From a checkpoint of a small model that answers yes/no questions on an image's attributes: encoder widths [128, 256, 512], 3500 steps.
Rows from block 2 of the image encoder, named by matrix and row number. Rows with one number belong to one channel. Each number is 128 + 32 x the weight over its row's rms, rounded and kept within 0 to 255. All counts start at 0. After the name is the row's rms in percent of the matrix's.
# convs1: 3x3 conv, stride 2 (encoder.blocks.2.convs.1.weight, 64x64x3x3), inputs 0-21, a 3x3 kernel for each
# convs2: expand pointwise conv (encoder.blocks.2.convs.2.weight, 256x64x1x1, transposed), outputs 0-255
convs1.20 096 [122 239 109 171 158 121  91 112  64 131 157 166  89  83 112 154 135 189 140 140 156 115 145 163 122 146 129 121  98 169 143 147 161 149 135 127 154 155 161 106 160 142  92 105 110 173 151 123 121 129  67 110  92  76 117 153 148 101 130 135 135 131 167 104 135 153  99 145 143 157 113 115 164 162 169 139 156 115 141  56 173  91 130 184 109  90 145  67  79 157 133 123 135 128 154 112 155 121 131 110 193 116 192 163 180 128 152 112 167 144 141 209 171 109  49  75  96 118 125 133 113 149 105 128 123 156  96 130 182  73 120 140 100 112 164  78 141 126  80 169 106 135 133 120  71 143 183  75 163 177 121 172 182 119 127 123 133 110 141  90 126 167  83 106 121 158 133 123 132 136  98 117 113 120 104 121 119 116 136 100  74 112 140 112 104 116 125 135 139  58 124  93  84 114 126  67 142  72]
convs2.20 102 [147 133 162 106 146 155 153 100 105 157 122 137 133 124 125 179 168 122 144  89  93 179 119 148 185 104 107 117 171  89 199  87 123  83 140 109  84 134 162 188 153 120 115 165  99 136  88 100 131 138 115 160  85 117 106 123 192 157 120  35 193 103 114 108 178 142 153 154 132 130 129 114 180 105  91 112 154 130 131 138 116  92 152 154 149 127 109 128 106 136  81 117 121  89 125  99 142 127  80 155  93 140  91 152 113 113 174  78 132 133 166  90 129 150 129  90 108 136 143 151 130 135 143 119  90 129 115 113 215 136  92 149 127 109 123 172 139 145 129 158 140 189  99 119 112  95 159 190  75 141 107 138 158 231 184 113 107 153 114 159 178  84 135 101 178 128 140  98  69  81 103 137 149  75  82 134 129 128 156 129 190 150 132  89 107 111 117 111 112 135 148  87 150 140 144 123  48 171 171 129 148 109 147 137 126 185  93   0 169  82  75  74 105 151 147  96 158 124 140 151  98 142 115 168 149 137 120 149 136  60  64 129 127 136 146 143 115 159 124 139 148 155 130 123 199 109  98  79 140 150 116 167  88 128  81 153]
convs1.21 099 [172  90 138 137 126 112 124 129 108 100 116 133 141 182 144  69  64  96 137  84  72  89 129 109 141 156 127 163 120 106 102 172 100 101 200 150 133 159 116 152 107 106 123 122 130 104 148 174 152 179 121  90  76 137 139 115  90 135  98 111 136  92  98 149 100 122 106  77 130 108 146 154 147 158 139 126  97 167 141 142 154 145 114 118 137  90 128 141  85  56 127 119 143 100 124 131 117 127 163 154 183 143 112 102 151 183 164  85 184 131 141 134 132 109 123 108 154 106  91 165 140 163 153 155 117 148 116  82  63 100  69 114 102 101  72  63 128 178 111  93 131 177 195 151 155 171 104 122  92  97 154 174 110 139 107 119 170  85 201 125  75  53 109  46 108  97 123 120 151 127 118 151 127 106 122 160 156 149 115 143 207 158 179 106 149 139  82  72  77  93 126 125 131 169 161  84 145 117]
convs2.21 100 [163 129  87 165 138 127 144 169 126 122 163 255 124  82 111 119 130  92 158  63 170  94 137 116 169 157 100 126 108 141 172 141  99 152 109 120  65 163 135 104 128 162 174 164 140 139 147 111  94 128  95  70  57 112 125  98 100 177 154 160 119 147  90 100 115  55 171 157 126 143 146 153 154 150 180  90 125 151 124 141 122  69 109 119 132 127 136 102 132 153  98 157 139 171  99 186 133 138 180 134 125 123 152 154 117  81 135  79 154  62 111 104 123  88 165 113 142 126 157 123  85  98 149 138  91  87 112 148 101  98  99 111 156 112 151 160  78  78 147 120 137 162 191 117 118  88 158 159 115 118  78 123 117 107  92 133 138 132 141 148 134 118 111 104 131 173 131 100 137  75 213 146 121  71 129 138 106 103 144 110 178  71 124 137  95 171 149  98 144 163 142 191 164 141 204  95 124  75  82 105 157  75 134 144 159 129  98 119 143 124 165 169 116 160 120 138 108 172  95  70 115 162 143 108 108 139 127 177 156 110 100 186 173 157  80  97 118 108 151 106  79 133 104  94 109 202 119 116 204 127  96  79 140  91 157 101]
convs1.22 088 [109 170 177 128 128 214 142 104 115  96  84 115 114 118 109 117 103  87 144 116 119  88 168 104 122 125 165 115 145 165 160 158  80 154 114 180 141 149 120 140 123  89 119 146  91 140 138 151  72  80 133 109 148 136 109 119 141 130  73 148 104 121 100 149 161 155 183 127 169 198  74 135  96 221 229 196  48 203 112 102 113  93 140  81 100 115 150  66 116 130 117  87 139 129 112 112 129 113 144 135 144 127 162  98 155 105 187 116 154 176 153 140  98 179 177 132  67 154 123 178  97 101 133  94 110 148 133 107 108 101 144  88 111 112 127 177 154 138 154 196 129 142 171 163 152 152 153 141 135 154 104 145 128  94 131  85 156  92 117 138 160 100 189 149 173 142 165 117 117 118 116 110 124 116 139 171 122  95  98 160 174 110  99 151 117 160 196  67 112 113  57  51  84 125  82 134 132 126]
convs2.22 092 [175 132 140 134 118 129 117 142 178 130 167 168 102 131 175 120  94 127 112 116  99 134 183 145 173 161  68 134 168 110 115 172  88 129 111 120 174 134 104 120 161 140 128 189 162 149  90 136 121 122  85 116 160 123 141 197 134 132 147 148  99 154  49 132 128 102  96 154 111 105  94 124 134 131 185 120 132  63 185  78  65 162 119 120 149  98 134 103 161 148  78 174 113  66 113 114  60 138 136 192  71 135 119 117 130 137 167 185 134  71 113 155  75 129 112  87  74 107  93 116  88  66 165  98 154 133 161 140  89 143 120 152 127 124 108 203  84 165 145 118 109 168  69 100  66 198 122 137 149 116 110 182 151 131 178 118 146 108 142 142  74 187 111  94  71 107 111 150 175  79 135 125 137 157 220 119 119 182 109 138 130  89 130 136 110  90 146 180 129 117 105 137 121 115  95 152  40 118 186 144 121 123  87 126 139 144 136 180 140  67 112 135 140 155 120  49 178 155 129 129 159 107  99 124 127 116  96 167 126 165  78 159 126 120 108 112 138  79  83  69  93 163 121 138 135 142 149 139 130 159 119 123 135 114 113 132]
convs1.23 097 [136 120 176 144 150 110 126 149  61 203 186 139 153 145 135 121 155 144  85 140 129 116 137 123 117 121 119  85  97 148 177 113 122 112 104 151 173 176 156 217  97 121 153 160 128 113  99 165 153 108  96  81  53 118 120 110 120  93 108  98 120 106 115 143  66  95 138 173 117 108 151 178 151 143  96 131  69 160 201 180  71  95 102 150 119  80 126 132 147 144 133 130 122 150 133 103 115 102 115 103 129 199  37  72 139  85 105 109 112 100 141  96 113 127  97 143 118 160 105  99 142 128 125 149 142  81 144 158 143 120 115 162 100 156 180 145 209 115 190 152 167 114 121 105  87 117 113 116 130 125 116 123 102 122 133  90  96  67  92 157 111 122 152 132 130 152 103 100 168 142 125 129 121 147 129 121 116 109  75 133 183  68  60 108 165  87 163 239 211 150 161 157 131 138  80 101  76 100]
convs2.23 099 [ 94 130 135  64 144 132 122 114 164 112 162  98 140 136 162 113 113  99 137 113 107 111 196 157  89 159 178 186  95 112 127  85  56 112 112 139 167 103 120 118 128 162 100 145 125 171 243 111 110 124  73 101 112 192 139 116 150 119 137 182 129  80  76 124 114 114 157 142 108 156  91 145 147 125 172 144 131 144 104  62 108 140 113 124 118 116 122  62 117 117 160 120 133  92 158 138 100 146  92 152 233 132 209 119  94 152 141 146 190  86 135 137  49 119 127 161 143 108 100 136 118 124 134 105 110 102 122 167 116 183 118 104 133 140 143 150  94 142 117 112 122 145  86 144 201 147 106 136  63 148 146 147 121 105  92 175 154 116 170 154 113 137  99  93 141  67 113 102 140 100 121 106 128 133 101 124  97 120  93 151  94 162 125 129  88 116 112 136 104 143 122 103 104 102 102 194 249 132  99  92 123 156 122 111  45 175 101 117  99 155 161 127 151 205 122 144 112 199 100 103 108 146 148 116 167 177 107  93 129  85 184 169  76 161 153 116 141 159 185 147 148 162 151  77 116  97 143 135  92 111 145 119 133 119 116 138]
convs1.24 085 [ 72 155 133 124 110 115 150  82 126 111  79  92 120 184 142  68 129 156 148 147 128 132 133 138 150 121 115 111 180 126 146 144 111 133 157 120  84 193 169 141 104 157 135 121 130 156 159 150 144 180 173 115  79 141  98 112 127  94 103 148 108 140 118 111 189 122 122 163 112  64 125 133 121 135 179  62 146 100  85 175 119 158 135 125  82 130 145 109 106 171 103 123 147 154  91 165 126 152 108 176 144 180 128 100 152 185 140 100 154 190  94 106 121 131 150  98  85  78  97 140 163 140 102 122 133  90  77 156 139  99 193 176 105  86 148  95 141 153 169  88  81 119  97  72  83 161 202  78  96  94  95 123  90  96 165 180 120 172 129  97 120 128  90 108 138 122 144 118 168 115 113 100  86  92 122 133 213 136 157 128 135 144 135  86  82  98  85 173 207 151 107 156 168 152 176 110 116  99]
convs2.24 090 [139 164 165  67 116 116 137 102 185 101 111 123 133 112 142 160 131 130 118 150 132 140 176 120 139 172 117 137 118 128 195 206 105 102 127 147  92 158 132 130 151 148  52 158 136 135  71  54 141  91 122  96  81 145 199 133 118 128 154 140  96 114 123 109  99 140 165 166 112 129 141 131 101  76 145 136 171  83 121 135 157 103  70 143 163 161 149 108  83 131 115 172 111  99 145  82 167 138 175  79 139 120  89 115 144 127 189  88 152 143 145  93 128 127  78 120 124 156 133 159  89 122 136 120 102 139 115  97 142  72 109 120 137 122  73 108 131 157  94 179 119 179 125 119 137  58 154 151 136 133 124 126 135 122 126 141  74  99 142 177 128  95 123 157 164 187 128 102 111 108  82 127 158 161  78 136  80  42 140 118 133 138 165  61 137 129 191  93 152 159 162 112 117 158  66 137 140 161 167 202 159 120 161 150 100 103 104  93 102 183 163  95 133 108 114 112 106 205  91  88 107 146 118  91 181 152 105 148 117 119  45 149 163 164 156 176 118 199 154 103 135 116 116  62  77 111 116 115  89  47 134 111  96 165 109 156]
convs1.25 108 [174 119 114 141 161 143  88  93 149 143 133 131  86  79 101 165 161 137 107 128 120 119 149 119 118 137 118  91  80 146  99  68 104 147 126  77 155 114 101  97 159 149 139  97 138 123  98 137 111  88 143 106 177 121 138 146 127 143 133 133 122 142 133 177 170 109 114 168 139  98  94 139 167  87  92 148 120  83 143  92 215 104 108 123 165 146 121 144 161 180 149 139 132 100  85 123 124 111 115 135  92 127 178 187  84 157 107  89 172 111  92 177 165 108 111 118 107 181 143 123  84  87 133 127 125 135 104 155 201 101 142 140 104  57  67  82 131 159 136  65  90 181 133 121  97 133 126 110 109  92 164 122 108 140 118 107 136 193 132 115 124 178 136 137 140 177 101 106 144  97 101 112 100 162 156 131 133 168 136  94 213 186 123 131 171 171  50 141  97 119 112 140 119 112 116 150 120  95]
convs2.25 114 [ 95 154 116  70 118 130 152  91 117 180 150 182 123 110 103 140  97  98 116 162 201  97  70 132  81 123 138 190 105 103 171 109 107 120 120 134 120 122 119 122 143 137 105 186 203 137 255 149 150  75 117 166 178 129  84 104  80 124  96 113  87 127  90 150 135  97  95  87 131 140 146  85 128 128 100 121 153 120 124 107 225 108 131 129 136 123 132 102 102 130 175  89 204  77  93  92  93 112 128 140  80 109 138 106  89 144 151  98 131 133 153 133  74 147 128 126 130 118 128 123 233 127 168 155 123 133 140 120 152 134 110 112 118 134 138 144 135 115 106 112  89 153 119 121 121  82 133 123 105 136  81 161 150  74 161 137 140 124 172 126 177 156 141 102 144 127 133 121 100 120 121 134 111 186  96 106 152 119  64 144 134  93 137 156 137 167 103 162 122 141 123 115  99 110  98 135 155 123 109 180 167  64 143 140 124 221 165 134  95 180  45 135 127 117 127 105 126 146 149 179 120 147 140 125 175 110 141 118  78 222 134 173 109 104 121 122 102 126 158 160 133  97 128 137 119 112 105 128 122 140  74 115 114  98 110 128]
convs1.26 117 [142 146 162  97  92 134 120 162 143 219 213 165 156 115 112  70  93 101 133 153 140  98 115  86 105 101 103 114 107 174  85  49 139 107  95 151 128 139 150 125  96  91 159 150 107 140 173 141  76  96 126 125 154 160 123 143 106 148 142 131 131 105 135 134 145 142 133 135 112 117 102 101 126 192 137  88 114 125  90 108 187 161 164 122 139 109  99 111 140  90 128  91 110 123 144 115  89 109 152  80 100 126 129 125 143 116  62 125 152 162 208  80  87 137 125 167 162 131 147 165 141 140 122 112  80 146 138 130 107 128 155 169 106 191 185 146 126  76  78 169 195 171 112 105 131 114 144  96 124 169 113  82  95 151 164 112 124 106 110 102 188 108 120 122 176 105 137 123 138  90 122 122 140 135 164 146 147 169 141 172 136  85 114 162 133 143 168 106 108 133 115 152 110 136 106 154 104 128]
convs2.26 119 [ 97 141 173 101 111 128 134 154 112  93 130 216 134 133 108 159 159 112 146 170 102 136 168 134 139 118 158 117 109 117 126 121  76 134  96 129  76 145 130 189 124 121 100 167 127 124  85  86 144 111 138 139  71 128 128 114  88 134 137 162 133 171 123 137 132 122 198 126 145 133 135 126 141 111 129 122 148 138 127 102 222  63 171 139 116 152 115 139  95 123 152 124  66  99 162  22 148 132 143  95 160 131 206 158 109 140 121 125 132 136 159  97 126 113 144 137  94 136 136 127 115 138 151 126  82 139 117 148  73 140 112  90 129 129 140 110 136 106 119 113 180 128 142 130 255 168 128 111 138 166  83 117 130  99 104 123  78 102 130 206 103  97 166 146 128 130 128 105 140 122 153 151 121 110 109 137 125  23 126 107 149  92 122  57 111 160 147  91 135 112 120 151 198 128 233 110 197 160  92  89 118  88 107 136 173 101  58 114 144  94 115 137 113 146 122  70 121 145 108 103 131 113 142 107 139 143 127 117 139 114  89 161 255 117 120 127 131 126 147 151 114  85  87 120 141 127  73  89 152 128 109 119 116 148 154 164]
convs1.27 092 [148 155  99 103 143 114  47 146 106 141 107 149 112 129 117 157 137 112 139 162 137 146 146 150 101 149 131  88 163 111 107  86 130  40 112 177 159 102 119 138 156 141 169 170 143 134 145  97 150 159 145 113 141 102 101 126 149 120 146  67  96 133 130  86 103 121  64  40  88  66  71  57  87  88 134  84 113 169 137 117 235 165 165 169 146 206 151  89 127  87 130 120 154 127 111 140 122 140 144 124 144 154  92 149 184 141 152 130 119  63 179 131 122 136  91 133 152 140 154 126 140 152 163 153 107 129 109 132 127 101 112 171 159 165 150 134 139 129  74 118 138 129  81 132  81 104 102 114 126 163 175 176 143 152 156 136 125 153 125 115 113 133 106 163 163 184  98 180 103 143 213 112 139 102 132 140  92 112 133 122 108 179 255  98  89 180 110 103  62 104 127 147  99 147 171 155 129 150]
convs2.27 089 [124 101 134 103 156 106 121  73 144  92  44 126  75 118 138 143 147 117 148 106 192 143 134 147 104 182 180 139  79 193  79 134 157 157 130 136 156 122 153  98  90 137  82  99 124 111 194 117  84 140 142 178 204 153 122 156 132 125 109 127 156 128  57 135 120 154 110 135 121  86 137 133 128 129 160 131 105 133 132 127 149 107 133 109 149 146 104 144 187 129 104 151 106  61 152  55 136 125 103 102 119 141 192 179 164  96 101 122 162 133 119 122 173 146 140 160 100 129 188 143 108  79 131 133  46 121 115  30  98  90 145 106 131 149 119 159 140 145 112 132 137 112 109 165 101 168 122 121 103 109 110 119 117  90 170  86 109 149 124 132 102  99 120 171 109  99 113  89 118 144  78 141 218 156 116 110 103 175 170 164  97 179 139 111 122 132 142 111 121 132 173 116 216 144 255 111 113 108 190 125 107 139 137 105 230 141 109  77  92  68 140  85 125 127 166 100 137 170 120 130 124 135 126 114 122 136 132 129 151 140 144  86  22 125 118 145 144 124 120 167 151 142 114 158 169 123 119 125 141 113 116 125 164 142 117 142]
convs1.28 086 [121 123 120 109 152 137 117 192 106 112  89 126 130 118 115 192 163 134 120 117 136 159 171 162 138 145 154 107 152 127 124 138 188 113 120 147  94 141 164 125 158 103 158 128 148  79  57 106  77 134 151 114 179 107 139 154 131 133 138 144 162 177 140 170 149 126 129 137 126 110  90 179 117 239 126 186 188 141  89 141 151 136 116  99 159 120 114 153 133 120 119  99 104 125 140 126 156 129 136  66 156 146 167 233 135  41 113 116 133  68  98 126  85 182 128 171 113 107 119 114 100 126 124 113  89 127 143 114 112 140 141 145 169 211 152 135  88 127 157 142  95 126 138 106 114 119 137 181 127 189  11  95 128 122 125 113 101 156  72 193 103  94 145 138  93 154  85 163 144 142 126 108 100  91 139 112 119 137 145 159  95  53 100 168 173 228 152  45  61 154  80  95 108 113 112 144 110 129]
convs2.28 088 [152 191 138 143 114 141  85 118 156 150  72 129 157 120 106 132  98 122  76  94 135 115 170 161 140 169 104 141 120 143 115 128 133  95 147 108 119 166 124 117 144 131 125 104 150 145 113 138 134 114 130 126  74 138 105 176 105 113 119 122 159 163 103 118 146  79 125 167 166 154 119 108 121  99 133 124 144  78 106 118 155 110 134 123 125 103 147  77 103 114 147  63  53 221  88 152  87 104 134 108 102 138 133 115 130 187  83 215 121 117 193 117 116 149 190  69 255 119 142 129 128 102 105 129 161 135 151 132 166 107 134  99 121 153 114 115 181 140  82 121  95 166 136 155  75 132 100 123 127 133 100 130 145 184 186 108  95 105 141 102  71  75 137 135  95 117 116 150 121 144 107 126 141 147 152 117 152 150  64 168 139 146 121 148 157 115 136 160 116 132  96 157 199 114  61 133 119 173 212 101 101 115 116 121  61 165 149 192 173 114 150 146 120 149 147 100  77 106 113  85  95 138 133 130 128 136 149 115 127 175  16 100  61 113 112 120 117 165 120 144 145 101 185 161  98 121 109 111 143 146 164 118 149 109 188 121]
convs1.29 100 [118 141 115 104 150 181 149 160 139 131 164 159 115  81 112 134 104 146 159  98 116 129 116  69 124 112 128  72 181 117 106 140 120 199 165 133 211 109 113 192  82  96 163 141 125 136 153 105 120 122 160 180 144  69 134 116 120 136 129 140 120 128 120 168 165 162 133  95 157 178 157 186  51 105  47 143 173  82 102 175 139 111 176 173 100 131 182  78 171 111  96 146 145 127 175 143 140 168 133 150 133  76 117 148 181 117 107 121  88 167 159  82 150 125 148 113 112 188 190 145 192 141 143 196 152 127 115  85 160 132 134 124  86 117 121 181 128 107 166  81 133 108 147 166  84 125 123 117 156 146 114 189 125 107 156 144 106 149  95  77 158 116 164 144 118 136 154 126 128 107 151 119 118 120 133 106 118 120  89  90 104  91 100 100 131 128 114  91 153 167 205 167 187 117 102 154  85  98]
convs2.29 108 [111 127 187 171 117 172 116 132 109 109 201   0 111 120 146 128  79  92 126 139 133  88 145 111  96 118 125 112 142 108 150 108 220 137 138 139 118 113 169 151 144 150 100 116 178 114 141 121  99  86 150 149 168 109 125  76 122 129 161 131 108 130 121 137 139 115 114 142  96 136 102 178 123 125 132 142  97 110 123 136  58 224  76 135 126  90 167 122  78 149  85 183 133 104  96 221 146 145 107 130 131 119  86 155  91 110 137 189 136 161  76 131 111 107 167 168  97 142 109 137 112 136 147 114 128 112 129 133 137 197 185 131 136 119 150 117 139 100 134 111 118  54 125 129  53 103 138 134 118 126 153 127 132 188  40 211  93 131 118 116  45 130 138  91 117 118 124 149  98 169 107 133 127 139 137 135 149 163 149  73 120 146 118  72 195 102 125 124 103 125 116  80 100 124 100 136 139 144 168 158 114 157 128 103  62 143 132  53 196 177 158 159 108 144 132 117  96 131 157 106 157 124 138 127 158 139 109 142 128 119 246 142 112 132 135 152 142 110 110 107 126 132 139  68 104 179 158  96 105 170 110 151 120 122 112 134]
convs1.30 101 [151 106 181 136 134 103 152 122  58  73 109 101 122 129 102 155 136 129 135 141 147 165  82 131 133 106 137 153 114 145 111 109 113 142 165  93 135  86  69  79  88 139  62 156 117 128 141 211 170 150 121 192 172 116 108 130  99 133 156 131 141 117 163 146 115 105 103 113 114 109  75  94 102  91  69  78 115 138 117 175 107 135 111 156 149 134 125 167 158 157 163 142  94 176 146 133 132 142 116 117 120  48 136  81 145 123 165 168 172 153 194 158 120 130 146 156 133 128  97  78 128 106 130  93 141 171  93  93  90 135 186 138 141  88  96 140 119  77 121  92 149  97 152 214 134 194 160 118 129 179 123 106  91 108 112 133  89  89 119 144 171 162 126  83 102  96 131 113 142 164 129 116  98  96 121 109 123 139 132 128  49 100 108  89 151  91 207 156  77 132 131 140 156  57 112  95 154 176]
convs2.30 101 [119  67 119 118 123 124 136 183 113 102 158 255 137 150 121 131 150  97 138 140 180 159 151  90 141 153 135 125  86 195  97 112 175 157 110 110 122  66 103 117 112 153 123 125 102 127 110 137 115 127 118 115 125 137  99  87 132 112 140  93 105 102 104 113 116  98 137 101 138 164  73 109 108 180 138 140 107 120 116 146  80  77 104 112 123  95 103  96 117 120 125 100 120 129 104 143 156 113 141 129 186 114 245 102 100 152 104  76 118 148 114 113 103 115 174 137  94 120 152 125 143  90 129 108 146 115 146 147 137 173  76 192 102 132 125 164 153 187 108 125 186 113 214 122 129  68 136 128 140 139 184 144 151 136 143 167 116 170 150 134 182  80 143  92 125 126 133 131  56 192 147 117 125 100 166 133  77 191  70 141 195 144 131  90 142 100 155 128 120 156 156 141  92 119  80 153 133 119 153 138 137 165  82 138 206  89 125 135 101 117 105 116 125  90 130 223  96 130 119 144 105  85 110 120 150 110 132 136 151 126 143  77 146 133 162  73 100 166  76 103 119 120 139 201  82 133 119 132 121 121  95 137 121 102 131 104]
convs1.31 089 [101 104 119 128 122 203 147 132 197 133 148 176 137 171 131 113 149 174 142 122  80 139 114 155 152  75  88  92  99 107 120  39 110 120  91  61 162 176 106 199 143 159 213 173 139 147 134 129 145 172 115 104 111  71 108 120 114 131  75 120 115 148  96  66  57 166  64  91 134 118 118  82  93  85 101 146 138 140 126 197 122 135  79 104 163 150  53  93  91  81  97 136  93  97 128  78  62 130 108 192 177 159 148 147 130 163 210 161  82 105 165 138 145 155  84 142 192 175 173 124 118  79  68 121  92 102 145 133 149 122 103  98 153  37 137 182 162 114 181 111 170  75 104 153 150 119 135 155 106 149 128 159 151 105  94 110 113 119  98 100  64 104 150 113 109 172 119 157 139 144 110 127 137  88 151 158 152 129 186 153 128  48 112 109 147 102  77 184 107 183 165 126 180 134 117  94  54  97]
convs2.31 092 [115  96 159 105 154 147 131 110  59 146  77 151 111 128 150 107 119 186 110 171 164 127  74 165  82 170 143 136 102  52 145 130  92 113  70 121 203 175 169 156 130 119 102  63 138 122 139  98 159 124 153 130  87 147 149 158 103 123 162  72 167 124 126 137  90 157 133 126 169 142 149 129 124 113 214 109 101 143 141 125 139 121 106  93 156 103 112 100  56 148 115 142 114 113 148  92  86 114 113 134  86 155  70 176 171 117  74 194 121 118 181 197 154 156 194 145 155 123 132 110 140 154  96  89  99 123  96 177 172 150 147 106 148 123 114 167  86 117 115 148  90 103 117 126 134 150 125 147  98 106 152 154 111 133 111 158  67  59 139  80 129  98 142 121  98 122 138  88 129 114  50 121 188 155 103 122  99 137 112  70 162 149 127  87 127 138 129  81 140 161 102 120 234 163 116 141 207 137 157 142 141  88 117 135 152 162  88 142 115 113  46 165 178  74 126  82 101  99 165  95 111 148 124 149  92 139 155  68 129 152 166 134 178 162  90 136 171 120 155 120 127 133 128 141 152 129 180 143 143 162 118 164 125 173 134 151]
convs1.32 096 [ 99  89  95 101 146  54 104  53 181 174 171 160 140 110 203 164 134 143 121 111 136 130 148 122 166 165  92 105 100  93 150 103  88 175 187  82 118 124 129 151 102 108 183 145 132 161 169 142 153 132 125 112 113 159 107 125 147  75 137 158 106 128 130 100 110 152 103 116 152  95 109 171 130 120 125 101 205  76 163 103 154 125  88  81 104 133 159  81 148 204 129 116 114 165 172 140 140 116 148 130 116 158 158  98 115 119 135 110 165 179 141  93 127 128 135  88 165 159 122  97 159 133 110 145 176 133 132 151 148 133 132 109 184 117  63  84 147 138 162  68 108 152  61  92  90 129 155 183 113 104 115 133  91 114 103 131 103 123  85 122 104 178 118  92  43 165 147 110 122 156 162 100 153 118 114 134  80 141 134 131 134  96  22 103 187 158 127 137 181  84 120 149 160  90 126 153 112  82]
convs2.32 097 [106 115 149 115 131 136 151 147 112 233  83 113 151 136 169 125 100 162 143 154 105 171 112  73 130 112 140 114 132 110 101 150 104 129  99 113  79 144 129 169 136 138 181  59 172 128 201 172 142  88 129 123 119  92 123 143 119 143  89 106 166 126 185 167 117 131 177  99 122 114 147 107 122 132  98  87 126 144 141 175  66 127  92 133 161 124  87 120 155 142 123 131 143 176  74 152 158 123 125  89 133 122  85 172  97 116  86 185 140  90 144 147  64  98 134 110 104 120 133 116 125 201 166  81 167 106  71 146 220 137 118 109 123 113 103 144 134 153 148 128 144  75 152 129 140 200 179  98  91 119 169 134 143 145 117 137  87 127  91  72 158 122 125 101 123 176 144  66 129 112 129 116 114  66 122 125 106 112 149 152 137 169 114  94  90 116 157 134 131  59 125 136 149  94 107 122 134 138 149 103 110 167 113 125  79  89 140 139  92 142 124 125 117 219 121 197 164  17 120  41 123 127 125 115 123 106 120 130 128 155 109 156  82 151 138 158 115 160 222 201 122 140 100 107 199 126 195 150 108 126 143 129 107 108 136 112]
convs1.33 107 [100 135 134 145 122  84  64 119 127 134 139 153  84 119 135 102 138 154 130 118 150 110  74 111 126 110 145 129  99  96 138 117 198  86  98 120 115 131 151  76  83 106 111 105 112 125 163 170  48  90 149  70  76 207  96 133 116  87 108 141 125 134 125  99 122  94 133  93 123 119  74  77 158 107  80 214 137  54  37 116 106 149 128 147 150  60 117  80  91 127 131  96 115 140 178 145 149 123 131  82 100 143 124 102  72 135  64 104 154 106 119 144  93 122 134  73 146 162 145 150 140 158 146 107 118 135 158 134  83 162 153 104 207 183 125  96 119 100 110 104 159 172  87  90 114 156 102 171 141 111 221 158 141 131 147 173 126 113 143 153 121 113 145 143 145  99 101 157 118 140 155 116 136 163 138 169 186 142 167 134 105 115 142 247  91 103 212 101 115 150 124 167 102 155 139 131 103 151]
convs2.33 102 [142  57 149 192  99 115 148 141  91 115  62  32 119 109 134 145 148  87 103 121 145 136 102 140 110 159 154  66 124 117 100 151 158 130 130 116 149 111 128  68 129  82  96  40 122 131 139 141 149 126 158 136 162 150  86 107 147 133  98 122 123 134 176 109 144 131 127 124 122 128  96 117 118 112 107 134 102 152 129 152  98 107 129 125 104 132 181  89 112 102 141 155 154 231 191 118 104 117  99 132 123 144 132 188 139 114 123 195 126 107 129 105  83 109 159  68 192 144 105 127  87 134  68 109 144 136 115 101 136 121 160  80 100 129 146 100 147 162 136 102 109 134 107 151 117 106 118 107 125 137 205 127 136 169 191 148 122  93  97  82 155 167 103 146 118 129 106 120 102 171 164 138 111 174 108 130 156 184 146 201  67 157 119 207 117 110 127 172 159 101 148 105 100  67 255  90 113 139 131 110 122 192 158 131 153 125 105 155 145  93 135  86 123 112 137 131 192  97 135 148 138 134 126 140 126 132 112 115 130  38  98 120 155 121 109 103 102 135 128 125 114 108 164 160 123 156 233 145  98 186 131 126 122 121  91 121]
convs1.34 109 [115 118 125 127 152 115 134 156 135 164 120 127 144  93 138  89  64 135 120 117 128 156 142  94 160 135 119 131 144 125 132 106  82 142 117  99 159 106 101  99 143  91 130 139 132 126 140  97 136  79 115 200 176 168 140 115 132 153 141 149 155 124 118 102 118 133  84 104 121 102  92 119 124 152 108  96 117  57  99 131  63 226 152 146 161 172 147 183 185 128 139 128 127 154 108 139 136 158 131 101 120 159  84 170 187 103 150 136 135 168 159 141 128 135 126 146 129  99 114 141  96  59  72 114 159 223  98  80 103  94  40  82 135 138 132 111 100 116 121 149 151 148 118 132 113  80  67  88  72 136 135 109  68 175 136 122 151 103 106 117 112  86 141 129 136 127 129 123 102 117  88  94  76 103 175 183 153  98 153 142 130 157 163 134 156 176  92 170 232 126  90 140 143 117 185 144 161 125]
convs2.34 103 [ 84  81 133 124 120 130 108 135  99 128 102  57  93 101 125 100 158  98 138  84 195 116  80 109 113 130 143  77 148 178  82 144 170  89 130 120 134 145 130 104 139 121 117  95 136 152 131 133 156 135 125 118 158 179 201 196 112 136  94  43 119  87  66 121 115 159  99 128 143 128 158  76 134 121 146 142 150 146 125 130 143 138 156 142 160 170  74 127 139 123 136 103 144 146 209 157 151 120 112 117  79 153 100 118 136 119 116 102 117 140 133 126 135 100 135 107 152 135 179 124 103 118  99 178 168 133 120  88 108 135 152 154 140 145 110 145 129 103  98 130 183 152 132 104 152 168 129 131 107 118 164 127 115 133 181 117 137 204 158  47 184 141 110 163  99 141 136 154 115  97  71 136 153 113  88 112 160 106 147 147 106 127 143 121 137 135 128 149 128 116 166 141 135 127 255  96  47 123 125 120 164 148 128 109 255 109 151 101 135 130 127 117 120 123 144 164 135 139 138  97 143 126 124 148 118 128 111 127 118 126 123 197  63  99 140 127 122 126 113 104 121 136 137  76  67 138 125 132 104 143 149 111  55 147 151 124]